A small masked spectrogram model, trained from scratch: encoder norm rmsnorm, 78125 training examples.
Rows from block 7 of the encoder, named by matrix and row number. Rows with one number belong to one neuron. Each number is 128 + 32 x the weight over its row's rms, rounded and kept within 0 to 255. All counts start at 0. Numbers have three digits each. After the name is the row's rms in percent of the matrix's.
# gate: MLP gate (encoder.blocks.7.mlp.gate.weight, 1024x256), inputs 208-255
# fc1: MLP up (encoder.blocks.7.mlp.fc1.weight, 1024x256), inputs 208-255
# fc2: MLP down (encoder.blocks.7.mlp.fc2.weight, 256x1024, transposed), outputs 208-255
gate.299 041:113090143106149105154135098124157125125120146080091091123178134142126081107122148097122175135119141097145095105147142128101148196129148174172130
fc1.299 036:101090139126129121122160102132136145129095086148063118138136098176125098112141118064098154155111089157067115099134102122148124149131103159116148
fc2.299 035:122058099093111111073163196129121111162096132089155080096113134163140122196158158092125137145130168112106179212109138060136096105124146137087105
gate.300 036:154140140098129140178130126135137132135121074126137149111156083128181167171118094113101132186155116100080147112173114115138162116129120104114083
fc1.300 034:134121155130168133125059146109100164153103119100151133170112154176121149162116195133100143096138116190088175123145174162093141093133064097125117
fc2.300 033:116137147126061110101123136115121177099152136137161072093139134153085092144089104085116127186121164094109097129144108118126134076104152118183153
gate.301 100:096142117127140086157121157126146054162107113113124136162117072135137101109146136162130107112131052148153130123192162166145139054154089174182071
fc1.301 074:107145081136121140129075130155126079191086146134178162143090076095137135060140132167163130119161066112082121194122111127144107104139118124165060
fc2.301 096:092068125155129064107150129113123076122140112063158138178145146078133107117121172115084142144113146132117145132156097130080082196152087115091205
gate.302 190:099128086165153115108180119162091104140108124087112113138111168152143126123121123108137159148138097142145155154109121135150148083116112127113042
fc1.302 179:146114178104163125158077142107144172113143116143146170136158118146111109135137136129093124091144161130128123085108168107082072194142157135148216
fc2.302 179:154182132146067121132167124102115139125137109105129122111187161160137113152115140083133186116154183113094160129052134106159144086154125068102126
gate.303 037:104087139150151166152110116098095134108120090125094106117128107125138130153070127086163148149062150154138093081089123063161174106111135095182115
fc1.303 035:118109136147078120104146141143136126114072078146107154133156082114164135186089082119165168140133085094110132146179137122127178154156131117143030
fc2.303 036:070144090095122137098176097127072164108127151129145067124133140200066159119112120123120108112114085123159105137063094138125138105141148119083120
gate.304 052:118059138113146116174146044182148120183141127089088123099137067158108087102130042116161153156132060153130096110142134140167152132110144155113066
fc1.304 045:086104147167123099159166088165118125138135176178062101087097127118124098144146066102150169094069096159110079098137162110148143129120118154151115
fc2.304 059:113140120151112117162176083138056103122173211108168075165105126162109160111153122145051150124133152130179110135073111075103158100100126163117146
gate.305 042:061136174154102150073124117120155162137149112106081154119139093155075119095171088096141134120165094195102141114132181118164112141135130176127134
fc1.305 053:189130136134059166121096128145079083094086111156118166068190121098135125119080097194141138095162161086114131139199121124082110121141111121134146
fc2.305 037:133171145133065104105061139108163158105123116161087164113146112120094132162104097128109134121147146134118127090156139165111144140179129173119107
gate.306 038:160121122138167101111101146165173124113129087148115134119152099161163125119112106151161176140045154167155103102141135133163178118144107125168108
fc1.306 040:061110057063096128147136115147155130119173076143119158166053145125119121112104204189163115135113161172169113159149124173126105149117134076154122
fc2.306 037:104108179148122100108155111204126143150071134084123086138084145083070100122169124126075137129143126105093174081129115177134100108128127142181103
gate.307 146:081114102095045139129098092150114122122148155095119152074124119067120129115107152093151113174121087113169082167130092105132101105155170143160188
fc1.307 161:071172118103016120124100117149130086137112174117113171142125055073084108126141157084124114136125073155150115146121164090128095081174122138169174
fc2.307 178:141093131117151158088137135146171126151127123145060164171059163135087100096136058187059131138160064117170129095148157137091092162138104154116128
gate.308 057:103112146132077117117097145112130132168040142111078166126143164131128102076145146111087104083135124077116088187160141119080134117105127167101176
fc1.308 046:151160120140127160081105109144148129166125141158145168118135101153108135153180132158160151159085192095125177112144141096131129123156119102129123
fc2.308 036:109080092152133118147104145073132039119153152126170098112122090138120165131128163101166145123105150031105191134101123133126165057085175169160133
gate.309 090:123179125134090133113130102102136119103149094134065086168158154151129072101110108138172174113143129115146104125073145185158104041175126151105153
fc1.309 101:130113188125161121124091148087136164152080145093160134079152140098140156117174153127079110136149093126122160149120151095035131163106113103132079
fc2.309 109:166111158117135098184116129120165145162128164099139116169131104165160102170140124090147144107136090160089118139116130208117182145101116111080118
gate.310 043:163127170122152154144067144151157041117065069110132148094166118056148099114148106125128163137140077139108134130141126114133146082160136161086079
fc1.310 039:161086135157150121144105087162152107157103103078128135117133102125171141145138045132105176134160028197063076102134121140185126119154112117172080
fc2.310 049:110168128099049153161154097148075123161098161185148111132121157137101150153101184152108145085101151074133103128091094144065151102129135139134152
gate.311 289:112076168143165155165066161115120110131205149094123110163081115149138091132122052136099100112104095097099173117146107162119146113172147090148064
fc1.311 334:044116176144160101117155198153094145100183075134141100123104173169131073137157073121108155107136083130140180100099154172162153134146086068123107
fc2.311 309:144090076135122108145113200133102105102139180117179144164139170146094152127135122140085130111192119149084099079162134144123118118104097107160117
gate.312 063:078081119170120111112155134174102073141135128130086072169197116145117154135124133117128126137134113186127096084063109166084115113102120141151153
fc1.312 060:187135189077124119135070159114114155095079121067117087119152140151113115104129146126169115122136175119159147142137149119150084187124174083204132
fc2.312 058:080157114113123181144074099146079111168125105099130108168113145124136140143129176091071168127087164134175132111108161179138192141142132152125169
gate.313 079:142138155065166108151147161088151169132116116153133088101192135126093145106113115151155137079085099180073120147166121159142180179107142103153172
fc1.313 083:158145193076103127104067161061086167114141121141113101112147160132109132161111173081141117068110074101089130112151089170110146217125138115218172
fc2.313 090:127099102153150150130138168164114120170115145111139135125174146086137072112145127167110081136102148132156185152167168103093068118085115041068154
gate.314 031:124125159150077099146146115085097081119131103083111158138175110104182137139130137096137071121204104147102176135153156119142110139143158114100137
fc1.314 032:113136134138127089175153073101107171090143093110108123085055101170124091083173185145112111193172193135118143083179062125126085103156117120106148
fc2.314 019:156172119110139111124177097108163040161121133113126131096125179094141156105109118095147143129155089198094118116156131132115144191100128155089095
gate.315 078:102111129154122105167106108141117121159142125094135099141109158136148131121111127130074127131116223156183120127109134119096142150147182090122129
fc1.315 086:145119164124084114136133162163145122128094082181106173118114110096108117110090196189113156166098163096076119165186085129119121092127158083134072
fc2.315 070:120174148135153147160190121130205115167173169125088114155131089116151142120182107123144140113183102131080122165135126110191193097086113193150106
gate.316 166:093126112137092155105133103154102135146139115091135165140123120134114070122137196085158146155141141169100137136151163106191074092122138154127182
fc1.316 177:102112060131069154132130122111150148203159151134159148129092158085145152173117096137110098115107168106154099129095142025179100102177109121076164
fc2.316 202:112163137174049203136107131117071109118142100124117147141097086109135109119072160127175137214145171127142154159114127156166109083152125185139136
gate.317 035:144087119149163083132153171196076176148113074117083143113130150096082186115187169094123159126076136100142117155161131134135142119135157104129110
fc1.317 037:090120126123142123147157116121116157102134110121152149120071181111120132183119130098108161128089115175114108114121100138124143125108123131129128
fc2.317 022:150143144191154147144142129103124162151104100125135117099154124171175097170101092153164144172109099143100110166149142202161096166100156094117130
gate.318 038:126116205138079095153101170129120121163155099081107081148144124088167141105161090127145143131088167188088174163127137130189111073130109170126158
fc1.318 048:208100143075138123140142180091142091114116108115147125141135100104177128091166097154188117081167156171157139090202115119113086177113119159153109
fc2.318 032:100134102189101115134172142108110100132096133052089106085178108113112150184112123168150098151122078103124103128119172169121171157168140149101147
gate.319 198:148192148161135129118129102138145062166118085102135112064127125091107132091126115146098169162142137148071107158108079201121164100098097134101136
fc1.319 197:152205161166138137117126115151141089158120079115151095071099071099117138094122121158110147140135125141096093130117084182144194091112101136112108
fc2.319 194:135077098148117120106150103135158092132180146125108114085109152143179171146147104123191051135087129084144181111147111113081114155154143132135168
gate.320 046:155141076158115108144126101130110181164093184121145132174148096047145119098161096161167128089139111150135072125165166113180111164136131105053124
fc1.320 038:106107171102153082094078085163141112129131117103187144194128125133135069094151189194090148135189156172104073155138115070107132153157102143096177
fc2.320 030:182129152155191135164100077107083111142155136159054124107115143138168178154155103146099146178111081123122110083094147178135125093116162124152153
gate.321 147:159119135139160080136179143125145156149125129122140130149144138110152096148133170103093124146188111167100122141162102095129061170137116083092192
fc1.321 139:102099057116156136086149141132092107152102099136159099152059125183126168121102149092096119128179082117111124213129142085166177156107178181141129
fc2.321 148:124135113155153149109118144149128121165126104153142136144095151120145164115132115074140083032205177104125136111142113102083173118165074132103107
gate.322 048:137148075128094107126087210145095086089094148103126132106161165122114130122111175117129163113157144155103124149179184113137124090130183127115122
fc1.322 051:145123215191100090127111178125092096123122135050078154133118098095198189127129149095143107153177102129118139187131158150146116104080196095141151
fc2.322 046:130115101138085160125161109110057153147120063094187149148143177132105122123132180125087101144137158146117156113147088143099105128123134143140118
gate.323 053:161038104162083102129153139109132125088119186136107149139145125096124082132145101149160138124176130085064142178104134114151104123158072157121121
fc1.323 054:166081112116094174143198156102153155079111110165098130100185131150089132146112104097173168095100159134158155156126116132168224131171091142130090
fc2.323 047:158193138135134110136124139127119091133148073141102109150147131159133144119121116112191107085150122111162197139087249154151125061143187029088175
gate.324 069:107079120179133177134095167183106077159147103174120111091178113112131137140136123104152090101115054099142094136137151125100143053147105135134141
fc1.324 066:107101172093110114108108124144092151122101103107163080098143157176113118112084106115023103102145180124118147121122110089121133102054148093099183
fc2.324 068:126170148114127078134122064159134103155188101118110087158079114123181155133152127097158103131102146195176114132108142179120224100118136178147102
gate.325 151:089080129151134085120164103158145096139136136110134136131079114170143097134148132132142148195120149101137129110170082125124130077140109185072058
fc1.325 156:165153144107112172132060113067088184135144146179100129094189158080127125131129143118101146033121145171091139099088174115117135181109143092169183
fc2.325 185:149133120112072108119112114106113108132100093077141109140160133138117132161099172069143113109156146069131163147059152097119123100132137104119165
gate.326 136:166136194131202060145200161196119191132140108180162115078112166138140133184131120110173200135088129161083128118165151143182126166162143124156128
fc1.326 115:124103168190170016138210134171116166138081109134170161115103132132121126173145153185160129141134151148114145122213136127152156129194087111112145
fc2.326 107:114160186123143106084144177127189176153124139107157126089116124117127129130140079088104134108111089122096122175154135194117092168086165101166159
gate.327 071:136170126172139080064141122146102100147064146149145135116129086055155120166141113122124098110148158131078111084120137123112119145159108122087151
fc1.327 075:123152121143146078082102120106082128135063138117128129138099115142110098160155129084122065130154156183151094075148085093125131165134112072107177
fc2.327 078:120091134167141147108111153140165128168160067110128098143140117139136156084096111123142140142094149167142073030149185128130141097110096130133174
gate.328 041:088147143198137063165152091128129139073110164067086106180090164086144129140102209178116122028114113147114088141098156120141052094087148173120213
fc1.328 041:127148125133180183139152118130157082099104096069136147066073093213166097120145126132179135134129136084108103178147176153163088096117158109116088
fc2.328 035:149113136118078154165134198084145090116117139159102135087155134046155099106142104125156118163138142093127105152189188132136145129147115129100126
gate.329 061:134157134152104147105165097153142153138115092102098090109113073172062126136131068067157135071145085149078107070101160139157122117089143151145091
fc1.329 062:149202108147101119121137084123154154155106078104086153096170125159139133145104132142186066088146097156081109030105078136185132108074168116130127
fc2.329 061:104068169110079151093098148142135073136086100148125155132109130037101100174149154131160199189087149092060137160167092169095084134163095086099187
gate.330 067:121176136123054156087114138163138141172121107101152109151122116217126154088140139164123105083139093122170083066165129132138147093165114138128156
fc1.330 070:119098192161174105137091107117138165069119108132142092124126168100131110197130171164116175186110193124144154169152158106150180141103126151117131
fc2.330 054:140150126134110106146136119162121164130147142113117159128140101175117152116131112134159152095125129135133127100106144128127138089086168134140097
gate.331 063:106095164152127084125109063158120106184164098117071066163126151161134101107137071089131222118157149075166105050125115130160120149104127133170173
fc1.331 051:207068197125135173138166151155171130142143107202143173095155122187181142109181109187103149202083070112126104024153172131126120111121065130145083
fc2.331 046:080143143089052073102119179130157113120152084016118072120095102152120164133103201102100105144129155153169125200140150086178109123142158156125108
gate.332 048:203165099113150116133136108144140166135166096160117199127150148183075141129127122150133101123089175139132130071056166125144107096079130099161128
fc1.332 045:198118102164136098132110145129164110098097111118089101117115170095099115106088190076175148133083101085122134156103166131147150114088200116157153
fc2.332 043:065100130146146107159131087124098163140121098108188181137196113105133112084185198162123113115116136124092155121132118127101128148192110124132114
gate.333 044:138142133137078103105151106123147129208095126145139115125120138141097131163173083102123084064158129146141187104115176144115159149114123155093084
fc1.333 036:100138092089149150155128117079142057112165158119120087072077156156176123136126191138166127092190233122171088170105081109113151143145110112113121
fc2.333 030:085184203085067119126113182111163147115147099088119120101128115136123119157097140083064172127179117100127095150170114106150151071186156168158146
gate.334 038:059082114152138146163141139083155103087187082121091125072125157109115076142091099122104169104128139127146130111121068104110184107155190101142129
fc1.334 038:129100112125164134161196139109141120137099075093161123130100172170118161149115113092092085092129165131131065053116102128133251123166131145159137
fc2.334 034:097111122144110118103105154110113122141135184199097172120112128173199131126084113081130159212084107142143150130121170136112147124149133113125156
gate.335 128:107117112150083176117136159143137107132143109107143080156149175160182100154087150071112153132159133139140155112090160123134140128170062078124152
fc1.335 114:109092105109096149117125159137150146084160120115149110138158149134174087150094154091138145137135122160155143063076156133126109136155064098140141
fc2.335 093:106082139099166114121118115081137140084075145221101174175095139096178117173137139168180128187131106122125098161167083143126113162148118099093064
gate.336 123:225171126127179091154112107057137097134100127130100051124179114104087113162161132087163129144113107138139097084175167188128157144162190147163182
fc1.336 100:053100105107093189136172126168127183172171152142149155138098137160146120078107075164125139059132183095107163196086118102137117140088102116114095
fc2.336 103:110172135122128132164124112143158146154096134110131153048159144066150087122148100122123132103116139134134129099147131100135068122137037099112138
gate.337 029:141151107119150070171127069119099169095135105150173106087144119114158099140090117149141144120103118115135055132189158129131133197154097058102123
fc1.337 027:138134078138067125149082144090111120136068138181157181094118154120149156127160099163139101168124106175122100127085170170134188093088120139110074
fc2.337 016:117135179114172214134180140099111183105157126069135133150087130112094164098177155102166150132134091110153168123120113103162156116141142099119080
gate.338 044:112100133134193152106094165097164048118131109092169127135115116182109091133158171164134173130145077116195133102101166096184140090143110151119102
fc1.338 043:100135106106095121106173126167083161127093154116107071121141099074142141123129110105129074145164193124015139099117128149138161159132119177109141
fc2.338 041:096093132107103154171074191075142105114151175102124137122166104189134170155132143104094149139157120142177125150195102138124136170108122118135139
gate.339 231:118113115089135113138087073118132159163108108110122163149127124128169051099144153136143111126107159127101166153065069141140096106110144165116090
fc1.339 193:140145139074170153155088117101124126112095116123131148128114162088138113123136099141131125091145119180166109175117100117121133166103134152161108
fc2.339 203:130109140130156152117166185098182087109126134119145132125158146188074176090090098103098168121141155113130108172152071164109136190113161148171081
gate.340 049:148171178144139067163128113100090147184126099183157145122111057169185138060171151085144139130143104118121096171110157154092080129152164142118157
fc1.340 053:192158090131182160139102096139106156125116071184116149106108132102089121091071185085144124108139128128202113139119114146132102067089103151088101
fc2.340 045:087156135108114097146105175209112175123095113151102187139109075129082147125193136134097132139135155117120142116084098165142122156150171135152128
gate.341 062:124175172112133183156090156146137093125112148112077142191099152140124137148131128163128119133111129126170139182165138136106093110145148170135131
fc1.341 058:099088148117117069083171096080126129112133131166115108140153074176118123147106103125086137102220106146090164053083151158128163104062124068122152
fc2.341 050:135196122159116075134129093113145172129188111115036133058141157140055131110126127113120105115146135133095118128179118154143153183099135126118175
gate.342 032:099113143144168155120128151112152126137108122125124155130093154138093152136106127188105099061148160152153105126099139127141122137053164159063123
fc1.342 033:073194177140092154112070084127184124076140115117213181132117129142147154152120097145138116148130147109149180139104116102119082115146117091092147
fc2.342 025:142130091112079110072148175146117052167093162152116124073125127115136124105131163119072111093168175082134124165141091098107147147168092165134131
gate.343 043:142162161129123139081112156163144110145098124115097145149070114161061084090125092176103111150199137168156146112101121115150157111164103159186096
fc1.343 040:097142098100091107153145168098078155043155133140173112126061127075132140176170133153085110066139150077080098117108147112178093165097144120086154
fc2.343 031:185118099099134146108086147158125120136142108117130097147191129127118070105107158151148154108111155132104084112141193070068194113136042091144176
gate.344 060:154098113139033144128159082098141130119168147178066117105128148156090143080169109139148157170203135164108115147171095141118146133084183071129083
fc1.344 054:144054162142136104130159113107097095165164148155136106115132148146131124164160169164116146103107124157108095169111010106151137204136113107115080
fc2.344 058:112164170130148129149116168114062142123121172141101159092145156075157136153084111113114111126115112139091130060173130171139144141106142130102108
gate.345 073:136143098156119186133080067141131117152122154105095097153147121057145113133097100101170135132150100157108135091175134173142102167100080190127174
fc1.345 065:122138102140095126120132051169182107167116116091089115161105096095134093132104055103168167164126080177117120133184101150132118180115121180106146
fc2.345 056:148102156164144129110074127153088135127108112153096150142138141108093076174093106129166183090096102067099135056129120160117171122106162139107183
gate.346 046:200135120134131160099182119144144107156107105151142076169103142182085128157145114137066145205171101159133116149192094116111152108129140116150134
fc1.346 037:192100088123134133140155087137161104131169112176157166228131127107141090154164168071119183093154111160147178141132121142145136124087143189091142
fc2.346 033:088075096170113117148144129159110156130136099153115187109077117127100133133099186158164071177196144125099056125102115134087113088085104108146143
gate.347 092:234115161146160145141068068138152118138141126119101139099172141072158139154161101112085162132130096117165096039200115119096108189124146157174181
fc1.347 070:113186064118081122115148096131115127143158168136147121144108164087171115124117147126131098067143199166136119180113164140158105127098118091089121
fc2.347 084:166106112168199185155132091148122135130127167227152195138144105110109117112151058171179169124134081153138127076136117147088169094132108131128134
gate.348 082:139127137133103179114115105142165149153173086125191052130075125131147167105119122159088202114150192110103230145098081092177167136131111077133102
fc1.348 062:156067108098086154147183121131102110089045129079089130084132144136167120135096115134122185113181108126163064093137122126090142124132058145128117
fc2.348 058:114076118050120110083113145113089164151106185143139117155113145114146129107177167092108140174148124112206153170163142157127125114112134145077111
gate.349 166:127162126148191152110111092130106130143133134157170086106097160136083097142125106167133139121125086110097175096164148122164170137113168079084063
fc1.349 157:139123134141184156115149106109138141164155131171159097104091195110128086163136120184182130150111084159105151131197154151173154114128137090109090
fc2.349 158:163206086165171087164128072124119124145107100144172106114114112149129119154131134178156094148078143155148078144114091144175149098099196105092127
gate.350 248:157129115123128143152116111115177125114242119164087097156163085096153149088081130066113163138109113088152115102069108148125112173131132144165118
fc1.350 253:132186169120160137121135110102125158105167122173179088083088113109077146157149067129108109096059129120125194127184140088184183101147147120134155
fc2.350 269:131153102121125164117110139131109156117092092127146098122149165153148083161111063110138161128170197145107170163108180066164128170136155112163107
gate.351 135:133153066126095138122087076142190102123126135125132103192111091192150156131097142086061097132176089135171142123086153139148137151117086112108147
fc1.351 148:083114185098133172172124154121075135186169110083114105151112120079118094083111148125164176061073135161125093093128131137119152127085158167148163
fc2.351 118:112130131157117154133148111107131136099091133172150186100122142121119132118141110169151128130098120190089109094141140126104093100129087123134065
gate.352 029:131139118122143165149163171133129086099107127080163092181056028160116115130098159067148122073132145091149107084093181103099110167155175152156142
fc1.352 027:146095179167165130168080110096156143116062143052117145110158125115147163124141161159087120132141099104179143159082167108084115163148086175155110
fc2.352 016:146161168120107152032045129083158145163192101096129117180054146146128141077106124128150080104151146112141125137174083143118097104140107082113129
gate.353 078:080111103151147138117148057152124122140116134038150166148141138167133128159123132192105097145159125160172145145113133157134151148095118179102108
fc1.353 084:087070127106133136102164115139090146146086116067114052107118125112142215166170115152108120147114174152149154136131124187090084209131139125151143
fc2.353 067:157116140163101139098108143141157138139107127143089112141166101183065170165111137082155166129175171106139082126134122166172156057086159151119139
gate.354 057:100085177112195145175147111079196124106127124114119124131111131123087158149128136112096169157182131107069133049105095177147159114092085148163099
fc1.354 052:112129171123128021134132101109140178114107106093201124088154169121095138185145180153124138164142137131073181106135111166150163119133104148123051
fc2.354 043:154122116136103160114144136118102102073183133124117056130128161183123137163115121170083164080190143149213132131143093186182154173105124130164149
gate.355 062:157163146096157146154162146187155128116162148119120096203054094109118115147157159091105106101207117111137144158119096135084130132138113175177090
fc1.355 066:205159125114109128176155179187141144170145123087117111158038128109122169132156155146105108112223098047080150144116178131118117099115101170139053
fc2.355 076:109157125150168145116107126134113131108124106040209125121131109157134081107137163156144138095167111108161111182130093111140111151123119094177166
gate.356 128:096154132105194111129105116119131119176138102144127108181098123075118063106130132148143126116103063107152155158093101135160131154113146152136129
fc1.356 124:073194145114191115122105088133122144175141084136166108168070115086118089124137147146151141136131079127164163119105108133174136132126141140105111
fc2.356 139:103123105172127064163142099099085125095162143097078194142075131090130143092088155119103064117137117101109148130158094119112110092133071110119064
gate.357 037:143091081124125134181170158141143111174165141227135109090143157121130111150090115058169110095127111126139149099165152148101131107094133127119141
fc1.357 039:187108163104107129144060121117098150085129139092125137160165087168115151058135132213093158107128120134129101125093119099124109144167104173120147
fc2.357 031:155124155075118060157131098121133058112085133148107141109114147154213145123082142023117144144174104106145147111166162146088108145097152118162131
gate.358 086:115170106089063054076064133090103149187065112132148160098142120088153100143151236083125075139157143126119134185143116169108102160184148130141238
fc1.358 072:162112155155170192168178124170162099079166149127144125184110119155110148111120051186120138110107151133143116083122131093156161121096132182162062
fc2.358 086:058131117092112079165093110100170116140136148110105104088063123085168160150079159089094120092127121095078098116166099166125141142132081154146129
gate.359 029:102150151097102072156065144167122134185121104130132135131105131173100120143132164096142159132092179099115151097136101092085167161134124067168174
fc1.359 028:093160139088142055091113087151104117181105088228143096125133110108125078108151157114132109063072115111168098098155138128108107143089132144090122
fc2.359 019:160092080111137140178176150136131095094143089133181142158105123120186118080133108144131102123114169190067089137110130073157134133131143111137062
gate.360 141:140139110158097130130150108144146095113121129132115094125135158176148148125132163163115167130156090138086103160143133138131179137090108167123076
fc1.360 150:116104132105121137126135144109116126131110149153126116107087167167172127182126147149131095079141140116119135166121162105101085185104154153181165
fc2.360 143:151167105092120163152090141126104132129110092084145154171167123130111128114122104133137152104204148118113131114074157095167138076152144101085133
gate.361 035:132139136130150134165125157131100127162136097176138062144162174090153119112139102193125118139100123125111124169208101136153203125186088134118136
fc1.361 041:167163083179174049130164154126112126124159171130166099140112133119154146134130069167207114127066088117158141139137149162150125072116125160117112
fc2.361 039:072120143075092149073115112143087092158091118133141156085150136098158085145140171137051155198146174146101157120184119102084129160140151087097151
gate.362 042:140105140101151115117136069133115142156121125128068112194143149119108147126137139115140134143154164161114162113100083077195111170133156130112160
fc1.362 047:109079043147098131119119106150122090114164137129141115147142118107140181140142122050117104114107171127140135127090159122113151141121136118129098
fc2.362 046:125049133128137167120141157149098152139106111131130134078133098109138134143148117149169149157155055124113157044133127136140140110165132117125070
gate.363 117:137152139100058180098118084158131111105121077121149133130144116133157115109134161112117140207192102123193172079113151135119135138149089154143123
fc1.363 119:118127104115156144168129216104133139213138138110113114160098137100102126089113109118169166065092149142134093169137088105149139145079173098131148
fc2.363 125:157144113155163135138110046145139133111084139226177169099137127093128117124159102165176175129119063169122128143106132140134115111134090113140097
gate.364 111:123094122107152058104101137149126139129075164104079159084215084110084102093099143066152139160114066119173162131187109116152133150206098102155150
fc1.364 110:122107153162121185116148112125134122132130093101179067195068162148165147152152083111085133103139170105095145107057145132140126108093163171132113
fc2.364 117:110149094123083148155109094121147117069088122133140145088182083125115179149089096086186121087148157128139071096140130132145134183130129141181159
gate.365 070:164088125133111080135110141103125134115149111120171161130109155096124152175107178137053137131118212103115178165136124098084172149118185107115128
fc1.365 080:117188073117165134117200096115102136103118191074108083147149139133139158094163071098142112083167043139128135093085148134163076092131107167133100
fc2.365 069:111126124126115171111084119169085135110105118178164165079155168133125146134087121140166116113099164083142180056136095205090118142152124125073122
gate.366 071:129108146151139105105105093130110154169169128160110143194146073088120180087165155105107097161112146074071124120149147137121148104122128150131115
fc1.366 059:077162132170090163097091104137108068156113139092077142183162132155105156119109154085086104140113112056094138167143168152192145119159149124135126
fc2.366 080:152144160139042177102086163146120084132110162174123125122155142202087154120134138165181128132165157146124201172128143103096113090169106091080098
gate.367 112:193131149102067116149103144028114070124124092138110110096168083114155124149129120131185086158091104116112116112139149133104123142152125149154150
fc1.367 091:177169152124133081126061142111123095104090073117069116036133094108146109138130150154158074177127083097079124105193134152128088117152132158151163
fc2.367 074:176105138166172132111155162165162085145177158124122080160132088172174109124112147102152144126146090132049132132125137174124226165135225224161122
gate.368 059:125162138144112155111145135129144132128125131091143149119148138093110198135112091110093151187135152161148098120145101166130119051169084122121115
fc1.368 053:119151189120114127103163076093116155096088126131183110078132175149119188160123101173065182103108157144114213083126140108104126084141106090114118
fc2.368 042:097103070134128163153146168149130075158202110133127164140094114105130084100084156110122120060103159113108103140125182117118107147111117162129126
gate.369 047:146059128091154199134122115157167112105126092121104112153174112089135135173130063093177191138147105123143100145155143131076140077159181160163096
fc1.369 049:164112132152157160066109151173105091143107137141134088177154131111080183102093114140166136152206113071158181147064099170097058143137154111149099
fc2.369 043:119143097123101138144105044173087089145054127149139124095153143145160132159083189143143126120130127077094145130154091119132146138153151157109151
gate.370 240:164189163147094100140129137102139129175000118170087118103137149090133088129137204190109159088137092158074046192081105143090114162087179147149172
fc1.370 273:103117125137144119105172121139107140076197107145165148126089070113099166171133009106144094131124145080175160066166168128164131092153108083098127
fc2.370 270:137173185120104064122175098128085140128081145113083123129111092059137127123104132154126161133104062191139111140108109118073089144134097152156199
gate.371 112:133093154149127126183117174198136162136106123057104156157134130113116183112161144138157138168123146112175123229190119106113065130113150111103139
fc1.371 108:134110118112170160146164150131126180103124124146112184129201075175127124120126133109110140132088195124086123149057159101189147123095130079120086
fc2.371 130:122105099141120106078202126100110234118141174105158120112151151178116097106130103073096086074150121119075078113128107169102116126159136091125109
gate.372 091:180099153206062127133165136120101094151107108140104047082129140119130143087102117105126150161206194069120131230130154137108146164132131139137081
fc1.372 090:093155122076184132149127147130135158089105132123148145180110160137125112162162142172175094163102072206140122111068090129145094069158111123082066
fc2.372 081:089141093077092134158147119097102144177128149121184117096161118107128099130117125127128125118112147110126084095118167088108185114059143097122168
gate.373 054:128124126093156155155095107076096167123119113120190087146117152142125172125144123129130109051121156117176145120080125116094144154114155061126118
fc1.373 038:081143190118100137139094035185113086158119158101143126083151076139139152141078110151103106137103113113093088116152125171142152131169099114124088
fc2.373 034:099076122112173157139174145200146122132102186173113123043123163113119151150177083115140144099110124143186157086113144148113134096090125180098090
gate.374 039:118121092192136086127107118086078088160142140125126210120167099139067194115156130125102140121111072099189064150140132089120140170152170107150149
fc1.374 041:110123116158146127135135117116058079128099113092132140095117125115148132132163080168122190165184136082161202155154109139113150124096109144066096
fc2.374 035:133096121119128126146116076194101106096148111139079112176104178119110101115148163133086122147080112132160158096131101131155139113142148147069125
gate.375 031:124122091114138139102138128123175132117148134105119148144162086183149145136205087104122103126114106103113133151135082108108198116118077216164128
fc1.375 035:095194153075100125144101171124123107204147102123118160097109137113140052148128131145098135097086118116122119068133068126146106118188075139165129
fc2.375 031:157126142161138143118171151120101116176179150136156144116191142130136163079154138181155122109121170134142114092154119106095137112158102140157145
gate.376 238:159132093146145122100080139116159086148129092146102078146095126091109153133101139087087152094135120135139156180157111149097147140163105117113206
fc1.376 235:170118123152088146132103121116147164127157171063172130063127088108126116125097097177106076150101111177125118124103070184076110106185116126137081
fc2.376 221:146139151148098085105099119112162114128151172075111109100079103118120142162146098126119109152119186085169142106105107115141089197111147120136136
gate.377 171:165135123126122219133139125138151149150163077097141062144073121145120136130104116129091171105107198116129186114112138084200158135112160109138042
fc1.377 167:145077164143141082126096128095071106161115161071089089071146112122150123134098149153154098106160099147137099064093144167051064141138068159124143
fc2.377 167:111107123078102094128145171111089157129153148072136122136161069161118116145176130124110130156121106121190144122099163195124056121142129131091182
gate.378 051:160167125122079122142119147151082167094127138127085117062091094130089176122115138096168193084131112088080144183124161140163106123113156154110173
fc1.378 042:093138059171149167129153086101093151163177134179130151127102166176132135123185093134091118156166135132139151087139153128124127141141072155133128
fc2.378 044:173136135140158100144101125101130176103152119106093170133185111063122132082168121169129186150088165153134169123152079147120095144131112148158103
gate.379 078:138192158138130135134169125099114095126083184094139157118128118169153088139169126124099097083174128199069114067127131127114142171116115110110118
fc1.379 070:165192149094166082093156122123164093101061134094137115080141113088155081139126152134120058045127170134102107094132149127080136147126097145136111
fc2.379 074:131060130155162138125103132146160138180197088146120145130123136127146135130057108160160137131114112179154081070142181111184092071128095129112137
gate.380 109:163103108115122113113139130142206095163091178178088121134126126112130151085095177137110126113166090104129148111132141150126158102146102123102073
fc1.380 109:099108147155091133097077081155163148139102163155084189121141082164116071134141147133146079156113137157165147125126071137107082132133124136076156
fc2.380 111:162107113162210117180163116166166107098172103164063173108162130134125179124156100064157129119109125146137085052126139182153126113132140121185149
gate.381 099:141149103114105136087113088128121073154098154117149154087167076071132101085127116113079099106109169087107151117166161128144119105143105124070116
fc1.381 080:134171121118213080150138116099148194064138097153084119107090158164127105175087121114187125122108098169155113095119103149120071197086136127179193
fc2.381 079:073097114117144086134174068120143183137082127164115141230149164122152102115155146076078086134040164149124091110137128139127106101152104098115176